A small class-conditioned image flow-matching model, trained from scratch.
Model: 2.94M parameters, norm groupnorm.
Training: soap at rate 0.0026, 12700 steps, batches of 64.
Rows from block 2, named by matrix and row number. Rows with one number belong to one channel. Each number is 500 + 25 x the weight over the matrix's rms, rounded and kept within 0 to 999. All counts start at 0. Numbers have three digits each.
# convs0: first 3x3 conv (model.enc.1.0.convs.0.weight, 96x96x3x3), inputs 48-59, a 3x3 kernel for each
# convs1: second 3x3 conv (model.enc.1.0.convs.1.weight, 96x96x3x3, transposed), outputs 48-59, a 3x3 kernel for each
convs0.9:499509494513500453511513484502522478468501496502492514524441485481492465486482517489508532500523463493500515501487536507476542482507540491486499509516468477476477510461467468518519513516501541484476526526541519499501480525485502546498509490502524517493512464543474498512496514498495499501505468489479531481470479466486508482
convs1.9:491501481522491499424489500498503518469461544522518479520514528545521471530519514527488461506502522506502486555451466510500512501510500512500522466524482500518494498505467482492490486519548515498527464490474533475518494489471488499514507487488519525521464540501540499538467478508494481460482513483528502471531491542528516507
convs0.10:491504498518496505478523507478514484434504464506501442496482504529524469524514512480471485506530505487454477495485460501485488503496555534499452467496490514519523481491492464533514503529508517490520531476499511515485532493507489529544513479469513492498480463484454495483486477498489497549517466512488484497479522512521491512
convs1.10:472518510513517505475491540508517511540512483496535514493570481526545475494512494508514515499517549534521499494568531537488506501492510498504501526517560484492499482521493529497514522491541482534484534502518543493499525549487479501497527489503527552523512543517487548513495490505468476515540514521504544506476532530524556465
convs0.11:482480507502461460507464477501508483501465483506507551495513471485504540509483486482554499502503536505511516524503511503450500518548553499481516471428474503477511492479470537458466504478538517515482464517521484450474469515483514484540536484477462528497472476520489508506504467543491518457473495483510465510504432458481517520
convs1.11:533544520497533522550494534499508464487498524499481515526543496514513520521509497508482503463512513520484494513549508507466498537473499502498506504529526531496481441532459529484550522472496511515497500517519534509479513499474484498496496511510496531517500488518499503521461500465464463452489501484532508513524510522512491505
convs0.12:484486534515480489468496539509505515529459496492420489489515462467507516477507531483545483466473526487492487493475549503494525504473497475486495512517495528482505533509493518453528483516495496538499450495536543521461481473509444502523469502520493523497507503474469524504532478483523521472544507530504545485527530476502512488
convs1.12:483510513512562483497481448507489535475534480522580484510501499481524462503491501531520506550498513522502529492521500527529508482496512504520514526497500458510526508497467467536478460513493532509479469539491513500489483476500505507498532466500508525528510452499484530494485454492530471404523475494496538522529465474467563513
convs0.13:491509495498509490525497529511483517471486468506535473467514474467465495531497508526538511492508474497518531494467483486498510495505497478464462475472488504518483485466496551485560498507466517522483512494533494489495499486505502465490505517522514518523528497487519510514505524480500537431470475530497557520569507500488501495
convs1.13:512503497488507479511541488503492493469502483503500499478513479522531474501485526468515494537485484500504488498491481472507497528537504535507501499518530528508482483515514486516488527522505507552488502511488475489477488488470508510493520555476436523496478516469479444468465519503521452479506453497474521463511509494482466499
convs0.14:504490527550512515556486544403535524496499526536546545500465522498570561522513503501476531517493506499527527546489504475501466466524546546552503542542491514506511459531450508481509473492464493488491541515457527483504502527498499552517523513483505536478515545512529480504513520547537538477495487500496493463494534513507518534
convs1.14:443486512508490479473463472465482505466494502487475497481468464458473455483466507472474491490501498513505461496481493503475523494486497451435495456500445519467507475459486529474465464467548470465503507488490533454480511479509488470470483506453505514463499432480473485468496524489495509517549444496500496517469493496459510501
convs0.15:471528481506541525516546536527522492513509500515580486494481515468507519516502487494544472469499505476502486445499460498475492470513475494515474508505502526515497508499508542488488493540523474499474481507451495513517501493532528499493484531506531474492486480505481522527498523530508498496509538504508561498492528484480545491
convs1.15:502502479490474504532454499458523494516476479465487523495485483522486506509446511482472460473526512496471515477491459485429470528501482517430499477505505489469502491496486492454512541485495480447473504474488491523490489470477505491518475480482486468488534473487484478468521521526471528508501522464506463488473499451470464479
convs0.16:479493515505497468501507533506542491524502498483538506481472491490523496508511498535514516508468482512520502510509511490476535524536475447506465467498506505545505553514473559510456549496470524528459502514545456521526459478518524494462481552471485505513509503496505560488540455477470503451520507487550514507492522447536529461
convs1.16:460523498500525490479493495522476515494530459474480467515469483506529475530502494467481543525499486465504483483521469481477525493489472476485486519525513542499503484531508555485488487495511493540494480479500510507496547469486542502514490485478507447477505474525517504479485480479498499476493516503523491496536500473481539485
convs0.17:554510490521495458512521491515523484502522512531501480499504527502486545469506515526536491500484515451521475526517463482531446568483488491550487476524489521482500540511506452482483489563488496476500465452472520494529500508494511462470495504488511467465519519511504512454485483504511511533486580483494490486499453488479507526
convs1.17:460535500442542498513460524506485435489418476496488505541438498476475472516516455480489487496549506510483508456473482519453472549553476533531524513467525510517511516486490513529476522489545499503507520480480498541506541491466537494520440521496520498462529512521515524527484456485522482514458511515466512482548479507453469522
convs0.18:526510518493509532495504522492486545435455475462505484505494483503530463532532473525477503482498511496551465487484500513463468443503483505480487529466502495513466532488530512547504530535506490552487503482491518520526501536513490473500519505491531539487511506496509485518500534532503534531476500550471486549505523542513516500
convs1.18:495487460522458441504478535493542558545555567513484536504479435448473499466513496508473520493514481482458472499559531477537495448492511502517509516507496433485460488504500502471496545510511490468503476458498477461503490501487528453478467502479491466517487490488457435514510460452537528504546525497510551479439484501499514515
convs0.19:531534477479454510507505488482523504469477543491478497493523470507451516520473484492498512489485516454521510499510547529503504519515527483513516541505503504504465513497502507430468505491484459485466472489499552504509525476516463504517534499517492494506517510463529468515488533480473528522504485501560502522521483537492481517
convs1.19:507494515495506494485509484476465539497515521531479474528475488490509516482497549521461562486507492504483496517501496479493503454483504492564515482477468497516535478528514482487539501478508523493485504511499547457511478538532475470558467518500532481521492496473484517512485487491466466515510467486494522493455466511472512470
convs0.20:515466483490459480492508464509483537471539482499481465500459526506474513491518501531467471472514486454524479543525454494552512486500459492518502463478467492481493507461487472526510501506559510512501530467474508509488509526489507455509511534499468531506509537513506480493483513481533463557512450470517507526522490553532471528
convs1.20:523529543528521497498497478518519487491549472516525522499512492474511509513525522491498519511485540500501506481449472467486472472513514513504523490498476521476472551475499484511475463527522508514523529537513515506505543486477489542496499530488531505532532485476533522495523532504495508472499498511496532460490480507475475514
convs0.21:525470527554453499477517478477512510491481517472545514498530548501475564507544526489533503470479497527483494475547524506527517470502496503539468493470470458474545518495509507515494516502478535488484500502534479524494517482492505483469503528539473432519562531520463515479519528480521491459475515506499489535522514537473510503
convs1.21:512479483481482483500515499509517499522556527474488519494475476479455512515510473494518456514504490519448520499513510489476486463465516531527515461466431486496519532486535435491495508498481476527465460499487497475530469481521500504499533500476515500523494477527503487507495519497533541515487474449508481515466487537479508509
convs0.22:490488498519514512463539468462490482514505491434529508457492514504500507461521467458567504506545539512488497531527509534533484430487501521513493506506527511501513479460495487524520498495491517492537472485503493511460479506520484539513506490494525499505480554493539512501474475486517489501493535506512512498520520509500494462
convs1.22:468482496515507546535492542472525530524476487455495495503501499514483489485521492497476514499457517487558511486468472490506489497498525476506507483491509498522510520500513483488484482506518516462520486483489527529429483491480539523547482499536522459495534443478499499476467515463477492468500509504477511478534518501495522479
convs0.23:445515516513501479533510474508473503471473478468517498503480496506523508504539494511528552499528519481518498506442536493487487491496513462488470451422513490512481454528461521506524491503479462532460496507469524508543490504492509489498542539521471492497474480502476528478488514481475487420487467511499468523506488534485490476
convs1.23:516521548483489482494492496515517476549480515510516487491494538496485492502544504517569467507520530481531506506564468525525508489472511545568507478521534490511522522470505456528516492497502512521526479534499514504511516533478493512516489517493499536498526514507510531470528491565490544530490491555512528499497483512502524495
convs0.24:504493550540521505501522512524473476509491509469526485502506502494526485512508469510478489500520507500516540513529513484547497517509485556524515518562489496491489533521505521515517463495502510504498519536493514484530516500536481518555489512508508476425522458504480517515515512465477471498541496480514482456510487520503500465
convs1.24:476470483490474538476508502465453491476478525502526479499518492515462484486500511456462495516506504502513452551482497476509497507522476524468451500489491468496481478524482470500499478491532473494487503490534507522459490539490503504499512488495502486494512477501516527483509484466459490504459517492545467477508468490496537528
convs0.25:529451495536487485450510492444522496518500505519535461519516499521525509518463510479498531474521472494525470510529505469486513535504502488515489495537472474503541463493473494485481537514528509528487527508477494481541494477480525462520541534501510511482523514526480519450493509474488475492507488431477495511527516492508505510
convs1.25:507516506507483517523526503478508498495515503529485511493476475465526489526425529508488493537477510502529519492502483450530547527512504491494510500500494566452490464508500503520483461486541466480490468506474483484517488495494504510469510505493529485502515478513553491507512537495566533552495499501491477515474499485484540543
convs0.26:471454518473525483513487501483517463524478479498511542486522524475493529499494522485517490494508529495501512520480532526541542523495492502538503520501515511509512538478553521488434513512463477484556539468489474487446469439512520536478481500488481479501514489522527488493492500502479468492477532493506473489496496515466478501
convs1.26:523474469534463490489513505477533504504496457523527508500514467488517480527499531488447508508562496500502502509477510501553484483519486498472535479489457493478514429454527523511490504449531484490489485476485508471472542507499526531506506508503499500485509474470494521510501509466489512478523483492524480473477481510495546494
convs0.27:509531485488507512477504545504499511545489478552460482468556528492475526556446476481497475482490458524514531529504488521506525479493540508475489492548505478502488453501535518533483516532497496517493509454496493505503451534512477521530534464550513509500503471490553538478499522483483487477463497521505492503452425485495467532
convs1.27:487483505510522464515505477496449494486500496469525491498484510556482485509494513514537495503478518534469495453518517540491506525478512470530534538475526494508539519533521525523513506469444532489531485495498495507489538519514489524483505504517528490470477510506508533520480527481496480440494477503481513518522527485502488478
convs0.28:528487490561482481505481507513462497487527488518502515450478511486518500481503524525492491479492491492481484464515459471491502455482478507508505473478508474545480488481485526528491496532518482537468501514517475488525515490531490487507469547480484478501488503513506495512469491472545440530451467463472560502499472490513524497
convs1.28:523505475501499507473547499495523542501515509467503474447482515500506492501504503551488539481528549526460521497531508502527498522472524530507520521516518515524465518483497478513511507515518557503507488496482495517508520521528507496512541521486503486459496478477528497473499485508454579503488533527555530472474485525491553549
convs0.29:512486491522520522481472479510481532499477487494496453489506483479494495486485524510525485514532515489509504536512503493452494535503550497469495497484475460508498460497505486472485528528492491544497505523540484551479500487502493550487501505494497503519503518464512531497486506446486498442457528476503469495478496490536485530
convs1.29:474520480486461457515507522493501509501541483488518526491536487478495516518480518490512494476534454518496526502509500477496468478494474474492517508509473509522532503511472514499483550543509507514476485499497520493520515521506508531478511499478520515489513529529516451554486520507518450526515508496508541472479532485484480507
convs0.30:486504525498502498519513522473494496530477462504457502503506477538489502537499512510501539477538490544498509499514465470493499544526497489490501498472512512487486496521519527463469463495516472511502511559532489507484493479489558477505472499495496483522497488503508504478536509499460555500501499490519495500510481495487493533
convs1.30:506505480481485473485476493481499484475510486500497518558497494497524486480484527499512490530476483509475519502451484491509481503472519517515496520508472521512486463464532493515476490512502528486476531501432512512517542500524547535488539519496513508483495513509512475473496501483390508496521493430504512516506539512480536493
convs0.31:516449442496523536489540486465526483473538500470523488499508507534485534547445524521524541515506454509465485478476507485518514530490495498519491515496552474596515489539518466456533496538511548518507489489502493506501491504482464481507494504546516504484482495486464530511544557484461507509487503482522536523516494474488516473
convs1.31:493498530513557536494546496475503520485485460469482496493502502501456517506522481502483447538458507463496503490504467491486499500489518493478520488516529516516518477504488494494554509476507553505524530515528530516491456540533511509529537530498509483546515489536489518475478499518438548518504573456492524524459489520542523499
convs0.32:487519507499514525516506503525529487484541544479532517493480522481515481493501521479478484488535463501474486542532471485515494504501528504508533458478452492473524555482507519513512514467500489485503487545500502548508458493469507520512483534476464509517502520486505523523515527495464492492510526510513521554543496503500446482
convs1.32:483487504508489460479481485522502467470451550492471487503485490474482481508487534551489506461490465469460507498485506489477499536498456518471533504465501504453535544490476517489513552532486507510486493440542500447499495482479510488467507516495500471489506505461491485515504481483507490457486449431502518516480470505483512496
convs0.33:518511478491534553503489502485438476465524499504473473472471492478542547506469530472513534490517519481459485487492489494490503536506517538518472504504527492486508496534502481530496514488514503511489501523499474454479503504519490548536471526506477509533483542497506531454506485489500481466503537492493538496524497486491502486
convs1.33:434475496502458490511494456510478471572500481542530491492487483445420451516499503510534500515480492503476499533523519488481550526491524491459526537522497518518491525513522491458501476478494470480503491452482468484498463468508493476525504504469474481483442443498486454477508539506470535525530454486513472504502494525494491495
convs0.34:517509513460513505466557510521499479489431492489474447488535487508473495484515501513515481518519513486544496497494502486448488508490494507495495510518498491553485505478485475544534543487494506488496469490517495525467511489526536535531481537496453488504484509513486497483508501510519462493490521487526474473505492508508493504
convs1.34:525514490472536490455472469487524512486437492500467502541519475467465513505516484556507525532515452484548520470518543497527489472505497481510509478494476529535473486479529517519501498481485554526503512498487511502474474464512484514517494517462502519493491521451471469497525512489507490485494522493497504512483509478511492501
convs0.35:494504487481525445500478547496466513443504517484472478496526530520492524450551471512522509468469489489503478430500488534499467511472532512522525494530520483507503465459508547482540535505535517555452514450544516502485478476515516488500477541505525485496482457491475437518501463496529531464477539475503503456475521463500564508
convs1.35:482545472497491457492500477515539463456482493479502525478488518509506515473466516509496479459487540561491503493509474470477475480510504482518529516487508448533500493466511503488454507485486501453490527488477497479497555531550551499535508522524541497508494520466523532522468488525559534469464504457557519501509466502519486504
convs0.36:514536498479510497513508497491518540482476487517530539513505520468480508529534459470525478529504555478486497524459520510492482490529470489522499526498524493491492484544472517513501462451497453506523525535481501514502442501556477510487514442469474546500508486487478510487471509507492517471489499479495491485539495512519470512
convs1.36:491503505490496524530504514553445456453489496519479522488511494494527519512496530489479512503522475532497496515510524525510481509522495489539470499470508525493490506526498499447487501486493489467526483474500504539526524492522530497472491532517473494476499467501507500519509509524521527510469496516475536497481443527501495506
convs0.37:509516489476530535484509518489488495494497503489488509495523497506522545524516511490497463550499524465503520455440479467510513522513496530518494492481469545448522467478510500466544512517511472490562491498482485557459476513508491511472531494493498531502517505494515454474520455465476455516460513479509506517495516486503504480
convs1.37:511459496525486518503488486477518492494502481481505516486511478500473486481515468515484514490534517514523489502489503514488489523465513482550455499463507516486466501483509473463427465478470516549462527525478500494481503521511421474490493517507480455547500473446518502466526546548527556543529536503496472469465504453532488496
convs0.38:502507514507432475489559510475515498451474502480502503495492507527497497507524484487536489525498494490508507469497523508492520514568481485507499466492500497481502506504494495501525485506458505528492426508521498450517480477509475416523479484489522494546524503501491512511533528484479475507485412484490469517474451497506516498
convs1.38:528470509528476457472495515523537487497504538513448552492497506471514483454527500494551500491494487443504519525504495482465506479495534438446503503538496498503479541489512507469523492518473517501515480511494488485486487482520533450414532482538530550497481484472464510537456454492511459516519510515514475519544461447516503526
convs0.39:486507511510501508502417475536460521541466461494487520451516521449472506490530476497496522506491509508462487548478481469514480517500479459533532485450489508497493458493476527525503470508515481509539500444487482486518517512475505514496532478462495544492471465484525495535517496509499525500499532464487473507515507478493485486
convs1.39:534465495503450478508507471538495467510519443508470416508475519497468479463458526532486483502465486512502489523475492519458524494506473526492497490507467508484526539514486492478485488463504493514499485495491447484507482455474422463499499450505501455532542459526464450478507521499520519483484481528492508495475484474484489491
convs0.40:561515518459521457487490499524523505479535488465460485509539526491499497479515499495504531524512505492507505483503509482512520502531491518540455470468448501488514562514510487469485498474508512475503472490483446528483489511508505517512496465477543541501450451453495528540457513477492450482526561481504558536437472450491513482
convs1.40:517495506527496509493531497501507495482530514492543511488476531534450496454431451524509494483492509456430515523539526495488522505520508522498519549486571501547500508572548489537514480502522535492488493525501476487472491484479508442477495510506511495476498530495515482500458471458470494449490539504487499519520482554482498520
convs0.41:513498459517519469517490505503479474535495477502470495497518489479511533517514465509488516514484483484491497500502479510504488488508465522507494512486449454533467520516479454479530536524463486502500505505524453495480493492470480530500487490483522484482468511470493493464512485485492511521519482487493469519477451532422492498
convs1.41:474523457453465443559492504478472511477478509498454470565515504493463497494476511510468509461498494500490505486492514522508487487525504509460493506513454527479561474454476481485544522501492446507509466480498498503473514472468472412522495467476498428480471475495495508513545488515501550516480473488504494478503465501516497506
convs0.42:478511503485498524514482487520551511483487517487513494507482516505513540514527538516509545505449507497453518483493498503536525520495533496513520492496487473530460505481495501493513576496523505492478485485507456468467460479492454489464469473474537489524507530466515488518535513497493482500500482509488494477498454506521475474
convs1.42:494575497491495540517495537462469508492483534450525489498449496480453473503479501494521470520483492550454477499477529471499490544514517498479513497433496471483526493461462432495512492501478498497545515488489480448490536508540481510484484527543544490489496467477493500489529529538479537510524512490518487504489435486506504489
convs0.43:474498506466495480497507510516456466498496453463515512506495523525526505520509509501532514476477530532494475485477472547553553529516492517502495490466509480539510451493481485554491520491461458547471481438479492502494479491524489550532506513491495477462483469508516507488464462473489503507462541466494468480490515501486503504
convs1.43:513479518492531543500519523532522507516481545522519516484519493498496483493518522535509486477550519477489501506500500479464492509500505524493514498527492472534518536518503487552521521526526499471498510539479519512498446465456435424446429502440513497475511543522526540540495512511486490508522482501477506500491488531506526485
convs0.44:508550493515486498482493516478518494494558500481501442509512488482508547525494506487498521471484536496534483504434504486476454498460458486486517484478476501494549493514528526462504515499516466528492497453517481487547475514501495509451518502513494481506503455513504494526464494435501503486499508500513512531487548479500483505
convs1.44:525502492488485490499513523483497510474481568467497511484461478462467500533503478516569486517464490530508490502522548489496477496491502509501507522489511533475482481468477477484470501489521515555491483475494501480477483503478487458539519486467478513496498477463493460447511500542475612568504525521501445474486488485522460511
convs0.45:490488481528511502452484544541519535489524500534461495492505482527509498493490505510525525472534505478494511483435429517512472483514529528508507549470500473473503484503477528496498502498510504479521466469465502485519531444461466518468491486472529489539482466476536541528561500480519494530532488526480459498500441503514496513
convs1.45:510454519522494530526481459524533543507476517541505533480519491466482517534519499532508428512515467472504438547507517504536498546490505482491527522491529500508488448479510489539481504527477469538508509539511510490514540474510509493483515454521523526508499514501528481520510517483506501501507493501476475501527531473481546525
convs0.46:519459463522506526501532487502527540510506521498519515536514495493504518503534514526539460479487502499470481468494506490468504525469503468522487495474481510536451501502495448513484513500510504488466484513495492462521461466477429420463473460442496542523472520506507509453522500517480558491513549502501524530491479483476496512
convs1.46:493507557467545521464488498518538536506482501474524485495465527490491502544460519543507477511495508517493527486473485532452550474484478496504503511468486535503470482463495557511501488479488498514517492504465499468489516550504550499499495531449473519492504525556475515508519500510503538530487464469517505521539516475458531493
convs0.47:498498527514490498508504484472470508519485502512521494518544459544504505509537526527504480493468528453448516482493493525495478506473511508471511505527493524516490455487504515541532503507516479471476470465453571528518519478521487449464486456494503490501480506498506462506533510527498494450476458540478472464464510467502473509
convs1.47:542514521514507511498526449502490496469485497505521505449547495511535470547497517470492550523503508508496516485480448503502547494511444490509512505474486505495494520502477513512479516515522479512514453507488533488516522517521533516501527475501477508491448504482535505493484527476536534478421495502499517460497561510480477507
convs0.48:485491549554549513505509486494501485476507508507488517510534507511510449508505533504530477504520513501520506484537535446499497468522447485475469502524476550457467449471538495538547506511510458510508469487466487480520479501467497500478530505548500506501518467487497524486488525484489449496513457499523443476542517522509459473
convs1.48:511494478525491486484517482504499498487501564445491545484504446512487504499511498522457458502478541508527513536512496562522498497488489502470462534477458561496522514453475504469535492477503545503516488490517539456480513499486502478510497519474544498526474489498483462546523516484538486565465487497520475505553496536533514435
convs0.49:486483536518487540531519518534479470484550498473548473442527469494491523523498506468485485515500467477424519504486509529505487538473547537509478465503509493485468480488519513548493493521469498527492537454535524534499493516516506515523485527515470498505498471508496486503468514506490503525496475527536503509511483521508520501
convs1.49:507511507473507479486475535527455525481480503493490495466520499533494520498502499537550468548504514497525516479512511465506546464485500471550444533466520488556510536494519497534505518481440524470497453509527493500499513497514471497562489484466488504506500485452490478519518527500517488514559529508471522519485490459478475492
convs0.50:494487532470530523503522538516484483508525498529504505482488480502452514494500496484534509514496487470473510470481494507490470516464493507451511447488484447512514501492527473547515466525464508531518511520489516494474471490475516506500476515503491485484490507493492512483529522521473497514509492503484500484471480515527557504
convs1.50:512504467503499509532531488495502479524524502503477504500519506497523513515521472508518510510474480505481524511562510479471544525528512493507509534498503527494536544535559514515528530525488514564510519509490488496473498541542498546490539514549498550471528545482494504537479466495484507491503501523527500521514470486505515492
convs0.51:521535456493506519481511471492526486508513500505523507511493514502515521495488513481512507540456517508524500485476499504546484465492505485511517516534533537515504531509470516488478440519528560533461504530531470551478518529512474524500491529518529519527507530514492462513526519458509494447503487551501517435490514529500507532
convs1.51:535511509513530485531508521472507466506496468468493472497483502456462487488498471513471535469529462513505503471491512481540532511483508475507490492507498491482493472482496528493492488515480514471500462494489518507494480502525512512535498479508463502473550477497482465494496527509561533483498509528512503495488480493502526538
convs0.52:473472513486500473519528482484471513492537482455513498520506464466518519497499493517465516489520512516443490485516527479475537498434470500487521506513479504463509493514540482484478492516462517471497518522524469513536523477468462510453527512526488514550525499531468488478509521555473481541450501529477485489492497513516481444
convs1.52:553489486512489498464514494539481486538469489495519514467514494489486468517473449460543495528525545497504553466536540497501522534497487474484514516475497469497468540529496487560513508511469494488490519500519495478483520500476505498499493489522506443502487489522499462500513480543534429437494504476473502445479476555510463483
convs0.53:512448532483450510523503468512521507529492461477509502511485476447528514478534484496499493519572482476515514511497516436434458479488540508497529482526457495526520485482514511559482492472494526486488529517519472534533495491482475545514490523467493484485511504489460508499487483527484499521498506506501483516477509506497494500
convs1.53:493551545543510522543518533515471460515483470525480490494514498516530480534483518485510478516539522494474474537516512523574509519489477507507508515525506513500490480536522485495541458553531507525525529489501477537472514538526519507502473506497499529511520514522479521473457518466485449472519501477485494481501517480498495483
convs0.54:517512500556493545511481509462490469466484502508483499471542445477469545508507511514495477451492516510502494477526476498523463509514505467535469477517467493472543482495468511493507519513501493498484522563498510484477468522481489507500512497479495478571549475481500464466520499492460479514460518457536493468508505506486518495
convs1.54:501494504518478516481505483563499537486490523497501487478543470501474474471510497509447580462473460462450487496501516538510480558516475474463472499496540496499461543491483525474484580539516506512498529472502479524513521496526474525474522514525506456498542520462519498494486543509468513514444488466476463497485529460478495471
convs0.55:496478496465529490495477501496500505487503488486489526488489526556521480534508489503513506512537508482502493495492499472519485536490482516513503514521528452503538500498514467482529487428513510501482507511530493510517482475494535516530482503480491519509471503516514538497494483521461463465510470490506489486500512536532558489
convs1.55:514547490540493554496544527479481534514489509505480525492484472519510496461474473491500500476501499496491503481475542496491506481459488500502493480474504490525462482536530480496510529478478499501504478464491497468468504509515529486519507516509492499471489478489481481488489529506502535522465526506504502498463504462532493481
convs0.56:490536504557502567527488497546500515517488519511433553479515498501493482441493492431519489490515488500504487491523496453542495500469462498500503510488488468560517442513531525474489498487519494475477500550478501514499525542471459479538487523504521502537508491481501509502460506522473468521502538517490502473526478517502523526
convs1.56:485484500470483490491522521545478533487497501527479456476524517516554495551512537512543462477528488511494514507529479504494508514528527478495476537473495534509500507521493511503486497479493510510519575502511554433512504467509508494483475495519482501488524510519507496462485503474505535564519509513504518502521537506478466477
convs0.57:475493500496528515483544483490474489526503549431537490489510513485526521523564483517490498527514479524515492496481543488443525493523528487501501521474473534527506496494454510515519508509505515500494541492512509537528500518477516539509541519528473520523518513516452487453429520471504461516511458480502494500512476506517507467
convs1.57:483486540513515507433446512489526498523480522529544507468506491467485495518510495512486490514460497536533510518471481474503559497552588489465476525472538482481487492516479508512479534438500471530510492542462465481492514499510466487487499469515574511486479504492539502473496559543509532536513464519492505513514486481522496540
convs0.58:485535468541529566516530468500502484523503501479550502495508496514517517450531500510472521526503501497513461497483466542497478500493534512477467485484514503498520475511500532519486504503510504540528521590528488491492482472497531533490464505503507461469489472474499502505507485479483455557521520478526527482487497507508510478
convs1.58:452518494457525512512518461483508488519482515495505472497496486479497500523497519552488490485527480509515474514468466517480480511499456474520490459508463521481529524517498510464461475475537511539507454474511478489464481491526491518485492502506441531489544477483516494547502491504502575522529496510504527510484474529453496468
convs0.59:487523511485502514491465486490480509513519495537496506483473507463520504534469517486473501481455532524476503492483496509512471496492481492537525494519485484505488509498509511563494466482519528516485483511491486489475491486500499490530489482537530556476481529484522546451518498542497508439518532491512524498500458506483497470
convs1.59:491509521470499495489475509488472515519528534510455488520484519502508488498505528492501523511477523489503502433491487494488493496484482503516491479493468464451514496475504522522523519495474517489493470510514535469522480478496508530509515501481469494528493483487502497489504429447483510478475508518511554508474504496529500511
convs0.60:518489508476488479521517437507482510482462521515517513476532511492484479443473512504516515475492504517493526539498531531478458521493507499510481539469493508514513489511494501491540486478493506460469506489438490542504493545526516538517471457484487511521505481516513480438533537515483459499503506495535516488459443508496484517
convs1.60:508505501506506532519500504488494479470450531521465489475408530469496503549458503475467497511514514461506518472494486513507493533520473484522476490532507469474548523496515502447534495507499508494516476487538500500530538548554515475504507470494566506470435468517477487481479532502553532477509499499515503507496484520481455450
convs0.61:480523524526463475458504517483538469471515513458519500488501516472464415464456498494552465503514548462513460508512513553496507507511488504513512510459481473489505535478502505504500499473478489477487482457452521480499507509516490522503516485550501515472485452572515484460467568510490493514496472518488439486511517466489496522
convs1.61:502480543533556457491487507554488473474545452507458534547499479498486509511520513501482521489450490509473501503524531509511531516444504428475490482563489520457447466489498503522508494549495514455493508464551473491504465502513481501467481489472516458494485455485485468512539529536495540538503450498512442506500506490552564504
convs0.62:511487511500540523472481499546471488527487512469471477466536496514537521476508514504492492534493480509521517521541493512480548535511525501511504478535504507490452481467498483489504524514490489504510477521509445513511574466482520526558494527465535500518499477560495483497512470518505515486503521492496498482433548463474479500
convs1.62:474496495527476512448549523456489522540597521518479551469492495495498520463475502490510498500480500486524500496528516516519501480536511479499497518497495534489518510488516552519471456456514509486484521466504479512527488445465545506552541503493494472546537483460483471499510471498501524527535511495470493454504490500518521530
convs0.63:491529485515503502508497490513505504487520478529506519475521500492473510511491516498502506510469508530461489459462443506491502463525499487478501509493459502525482501467518534491491495486481522515483453448536513530548482517522492487510488525485498493480476510491466498519495511485473478496443460524504532492488502504494474494
convs1.63:464465462501494477483462454523503481490508498503518503501487483489500475491489525551519483503514481502475520520505537524522504516498481491538487479507503485514486570520516479447524528512466494504513486476505509505517525513469531537552538520496456524507514483510500456444487535522511540497493479534509484510510477513524500473
convs0.64:476536525473478528507508499445535472502532492535489482486507495488469502477527528490472519474495502474508502505462506506511527487509488532550466519504502469536452489497531548530521503520499484496456529499500500536498480541500508509509507498497478546491530497520484479507474500542523518511510495500544477517498442517539479485
convs1.64:514479512488508507501536464492505482536450545509506518536490479503485519522446508546516497522491486527495502500490502502472486519511553482502436513472514526509525514539471455513520469531518484450501514532506530507496500494503561475508465501542474501537470461498504474492501499469508497505513485520482486526479550496496504489
convs0.65:468488456501471441502479531535492546491438482476517487515467465487458478479429494488561469488515497532504473434563525492542524517506485479479480479503470513471515538489513462513481487482520501508509500519499454496495485515493498526518531544514509481527576484466462514533489507500506531510528480517502499509554476504438549518
convs1.65:449480437499431504555487429457517472496461493481549472495484533527490507522503476474528469534506507491508490516501470503446445485535489490535482494476502505457517480514498539534507450475495473474490519474508500479489513500528527472494524465490504454510491498471501455495524510508501533510474506539550451479442458447487450483
convs0.66:481507492486447453496465490480518528477543489515513507508490484463491499565493504483469509478496510481479506482524483580496496495519483494491488489477433501478502509502496450489491536521513466501484502501483532504498485509521488514503489508495494476460492502445508507499491487482465492526503503473562560516485483481529466511
convs1.66:518513528499483461496465485503509498497539514497458495481481441450489490465475470517521494438495494485513460474496484495466522483492497518501499486474493484499469464543530460455483498480495509526520495509508458492500470476532519523476509493486516516496515433485488504489502520525520546582525527520516512512471469507479472482
convs0.67:483480477498480480480434490504509504535505502499501515464461481421443520492499487467462526501528482532433479504533503516449524496508545498497503484480508494455487502460475472509479505519480456470514502462542495513481508497516516519523497494487484491505488481497506483477464515521475480522476458453491516506480473494551439468
convs1.67:542504498513483508489474530519500487530491545511486488490494503467497548509479495530494558496477505480488483469484508521486450471510496503502503517514495516510520517482487503513490506510502484482492455496490473509531495501512473521494485548475497456514502479490494498463490514496512553476507509527509472509452485466504485510
convs0.68:492529520515472489543522475491489523458530507515526512475530502487473491522502526504520493507477519506467538471496518463509481524508513519481501544512504473508475484482497531471505492465482561514475526460493509491509510493498523498511506537488468497523520539514503513485499497491487526515492535510481504513511511506520496468
convs1.68:501508511525481486442472508511502490495522513514509507476512493471487476497459540485514503497499490480495532467472523518495504521485506498503494518464526505522494504510520494487501471480438490530511512514482489512486512491520494519506507528509491462507514504472534489520478549498483492492520547504508517496511463521468505497
convs0.69:517448534494510486509524459480502511528533515483533513517530477531500445497504499514526477492562519480498480532492498502541522526507490485498489516538456517458513463464510488536449478462490505522488513503442516455518497482483518529531533494517527470502560481479468478490477479482518482523458510487499511463488496516527498490
convs1.69:481465505485488438472494522498507512487481516429472558519507493516484489508482499499528518501505533482518488500505502518476485490489491499504491511478499485504519484504526528501521532450513506470509482467531525504496466494498503503501443528545475479494485502493501476492490449496516515490499485521490476499523475499478492492